Rows from block 9 of a small multi-label image tagger, named by matrix and row number. Each number is 500 + 25 x the weight over its row's rms, rounded and kept within 0 to 999. All counts start at 0. Numbers have three digits each.
After each channel's rows are labels from the 100 images, of 14848, where the channel reaches its highest value: "top examples" is what is common among them. Only what is clearly more common there than usual is listed. The data: rendered landscapes of hills, water and sky. In brackets: how many of the 100.
# conv: 3x3 conv, stride 2 (model.blocks.9.conv.weight, 176x112x3x3, each kernel summed), inputs 0-55

conv.59:505492503485473498532493477484507472494532504498499516512493496489520490480510507484484501512446513475382423500515505509513484493529494497502502465476506476468450486465
top examples: red mesas (97)

conv.49:492462499517519548488539519504511523507513474488491496521506486505478469515524500488510507519467485457515478501500472542533495485514510513495525511501522460498528433469
top examples: water (78); high relief (73); land: green hills (41)

conv.53:496535506506513490469492506485529483516488505488476481517477524486470487467527552513522494432497507493491478525448520523496485445489509515442496487513510521505520496451
top examples: water (97)

conv.54:427505520496501517513530537531488520483505521513476446466502488537481496471530536503444500490458469496501476514511517495501440455493478502486512477501486499503499514532
top examples: water (97); purple alien crags (55)

conv.127:499500487483480497507529497473512549538483502510445503470492500503480481483484488501453492504472473479507422523534452488477510502508509474519496527493531480404526454469
top examples: fog (69); green hills (46)

conv.102:499515492463520517506511508477509522490499483517485593515482496510516513476526507508504516531499510516496473522519507469514507511501493501506461516522515533489475489480
top examples: fog (100)

conv.95:499483477502492529502496503525527512530545493526533484458501499475489461473489497510465470484500494493482537526466512509447498461507485513499519531533505500470500494468
top examples: water (73); purple alien crags (46)

conv.126:501507523493496525509501514505497518479513500499472504506476506503543512484508518478399514525438501482501461476511483527505463523534514489494537458510513496502509524457
top examples: red mesas (75)

conv.33:498493499494498428518520489496525500442558523521522490502513465504513519528532492491475509448499547491491485520505492456457510476473508514507524479519455494508523497500
top examples: red mesas (68); sunset (61)

conv.6:492535510494501524491499506480510469487542510483498495468504486535513501482510541497410455485501497492529528512542499504505445506507485493467468496489492491516519505528
top examples: water (93); red mesas (41)

conv.175:508517480442466519528508477496529510536517477496527513456545489507485501473508500485527480502507485515498502476508530503479484497515496516505524543487516458533554489500
top examples: water (93); green hills (39)

conv.48:508511503463447392518460490474517476464525522507496515477485522471500498479496518510504533491511531503437434507483507460463512497502479491485515487483517477511439491509
top examples: red mesas (84); fog (65)

conv.129:518480461523510483486458518544518498479507453507494505488502504503531494493506479513494510521523475525524490501513473497503506475498502514505504476561492566522483516480
top examples: fog (100)

conv.16:498520477497507518490513501486485498505517520495516507482527516453481486518475487487512529500512511519425541524513495510535486469515477466510510504467483510533502511431
top examples: snowy peaks (81)

conv.65:526481482501486467498510509498511503503501494495486444484490488451498494519536507531478528494527471519481488475452476485519444511500458472478459532502519526482456487506
top examples: fog (72); dark volcanic rock (35)

conv.55:478537499532515512510504527497473534495538534552474503463530502474518466469498499492496484484469479523424480493517512487506506487493453499489497459502489481496486517538
top examples: water (83); purple alien crags (78)

conv.11:484503475511466526514530506491476497505474486498479536458495474452531480499447501476510493496480490467475453487521507504511484538497500517503452516467513491487516496526
top examples: red mesas (36)

conv.86:481515477491491497519529538501551528484481482469484470459521506520510477475480553505507502507530488491505477511482470526499538480538515537515489491502538494457495532527
top examples: water (98)

conv.141:511490485521475552512539478462518530435498522498479486478492484457486487477494491489451474470501523492395459525531545425512500492484520490519488499500532484534496483501
top examples: water (89); purple alien crags (65)

conv.108:513522479479533521487479528476492498484502513461480500518515464524488475479503523475468515486421473510488512478498506490491476487493478499467490493482513474529531562498
top examples: water (93); green hills (50)

conv.4:491492502464505513455498535510498491552515538528427475478502522501446508480521483473467526465501556459505482505472492488500462476501502509528496485503485464490494507509
top examples: water (71)

conv.67:494493514442457487491515511493522439496500481456513519500528487501533463502516494497480539463512490487484473512489513496504475493496512488503476491507524470460478492485
top examples: water (80); high relief (77); land: snowy peaks (33)

conv.45:492499475529519469507489489467515490496525459491514501472533506521548473440503548466447520497494517480508488494509462501519509487514512520479477483530507531509539478503
top examples: water (93); fog (79)

conv.28:525503459495470499502476469461507495497476520472490497492540509534519436481463526493468527489499473489505493530453509515540493503511493496467484499448522506501511489503
top examples: water (100)

conv.154:448508505487476525483488487473524492546495476481516512487487569515445460497504526529502529524479519472496490548499512491538506478515506457500536543467479461485481486437
top examples: fog (78); purple alien crags (35)

conv.158:500509509514418507489497467486516487511494486502497460475482518436512515457475505525505497502527521510415492505492500493539459501488489490496506520496511482492399474518
top examples: water (74); snowy peaks (63)

conv.91:445511474474464511531518472480519453451549496460483496521518454469504517509508495482493486537506490530494521498457501467502517483477493511458486481480519451507397454536
top examples: high relief (66); red mesas (61)

conv.123:485492487469500488510512514521513480459484514462522454492511489507527523500511495506494530492483457470477501512438422503493486485473480496498469513492488481467513453484
top examples: high relief (67); desert dunes (40)

conv.10:493501478513482466499484488493490447503522505507473451489503504512529486452489491485488542520464520505477479471424482485522514432484457500476495544488528511550482492497
top examples: snowy peaks (61); sunset (51)

conv.9:520505479460515499517476494516507482515484490477527466515530550521536493513503486509506513492502504504528519461544502525475507490510452499516473537510506495500532507520
top examples: red mesas (50); terraced slopes (34)

conv.22:480485498471504509509512459523487492507466501517496484516464454506509455490506441510496504485521480502490471489461517492515505478469466474530541495500447472540514514495
top examples: water (94)

conv.107:472529520511478513474526509524486506541516470458471498445491540469473474496537495485516509496512508464479465523501512463478486508456502487500510531480461512464500450516
top examples: fog (93); purple alien crags (45)

conv.42:490475514511484487471515499531463493508503513531505504495496520507444504505507417491461522470463496461482474495500493481457503504489500470484517467461482483478501520429
top examples: water (100)

conv.61:473525475506505524513514503455520484513526501563505564507488513463517503515512491502525540542495550524518487536522513489517502514533488493527517564496509488503514464500
top examples: fog (97); snowy peaks (36); land: red mesas (36)

conv.25:514500476443497470509544510479544491518478482483486445506529525460514490509511519529522501469531509488502486524470527537488455502543516499527496498518522518465492532502
top examples: high relief (78); terraced slopes (44)

conv.79:476500480503526496492535545510515518502493515501484492494500547434503454468545527487512523566484520462488477525517539547507532507484492499563508464485522503509515533499
top examples: fog (82); high relief (75); purple alien crags (48)

conv.82:521498510483466520472512501515479505540473500484488482460495487519539521487456483489440553489512480488471493482506509484518492491499485457502490441475487513502463536502
top examples: red mesas (52); noon (51)

conv.34:507489479534513520523490509484486489523531541504473540514530511508510505503512495472449506503494506475497515473500492536498442489546494502524502500532536503530529541451
top examples: water (71); red mesas (55)

conv.170:497485505477501502525512443498475496529491473488505476449478501471493475495476468479462506486508475514489432502490511501503444487505475496515488495500519504497513484483
top examples: water (94)

conv.166:515516509526522516495484534488507482507531499532502503497515515505457535477453480508442468514501526536502528504510522501479512501504503502506478536524516516528548532500
top examples: water (72); purple alien crags (71)

conv.81:499510511523513511535485519498494502498498527507455503486487516474510498483502547532452521505509505465414453458515494506501434536504492460522475468488530506484496505521
top examples: red mesas (76)

conv.124:485473444508493516510512560496515489484516470523505498484506521531527502472483528526459452504500532485496484527521531462476493487525517472469512498429515483463510497491
top examples: water (88)

conv.174:493508499504509481538516518482477520476496507524498471493443499451524476516506484512479541497545438516509499516488468513541462518509487451503468494500447483515516494534
top examples: fog (86)

conv.140:517514513452501539543473481509486474491493490517533494502548497478444460501503486463456502466487465533532507451486525483484496515492456535441529533541500532546494493487
top examples: water (80)

conv.14:421465490469515499488517495506467453462461539489507499541474474495514536517503498502524497480503498540514491504526491498488486513512494531510525482513489509425533497506
top examples: red mesas (49)

conv.159:529481529478502491470503476480485493501509500537485457504500515482484514500470458499460507440491470521483485480513510469492446525494481469496514522490459481473511522493
top examples: water (88); snowy peaks (41)

conv.97:518498506466477491518473456479513481533466446503492485458531532515498491521545502503501504481460473526510419475500472519499492461492494526477483525509532483500492549503
top examples: high relief (79); green hills (42)

conv.18:507496498503446494530538526452511465498540518464507502494526465487495486543554511519545539516457495450474483537476514508496516508517500509493478473470522468496441498483
top examples: red mesas (89); high relief (84)

conv.173:494499462472410520485514473511550481563509486509516476486539506493516505532528489479506525529521552475516493503501475487516511494556509484498496527495518475492501509485
top examples: high relief (84); terraced slopes (64)

conv.163:518513512507539504490527546473471513510541530513492497483499451436452471488456512526492505493513466548478523485546519495519462526496514466503513516488505507515540472494
top examples: water (78); desert dunes (62)

conv.149:502505516512524500534503536481494511515517597448484503481518493473506494513515513497480514492515504505427522472539499486484443521523476460523464513459505492501518532502
top examples: red mesas (49); purple alien crags (43)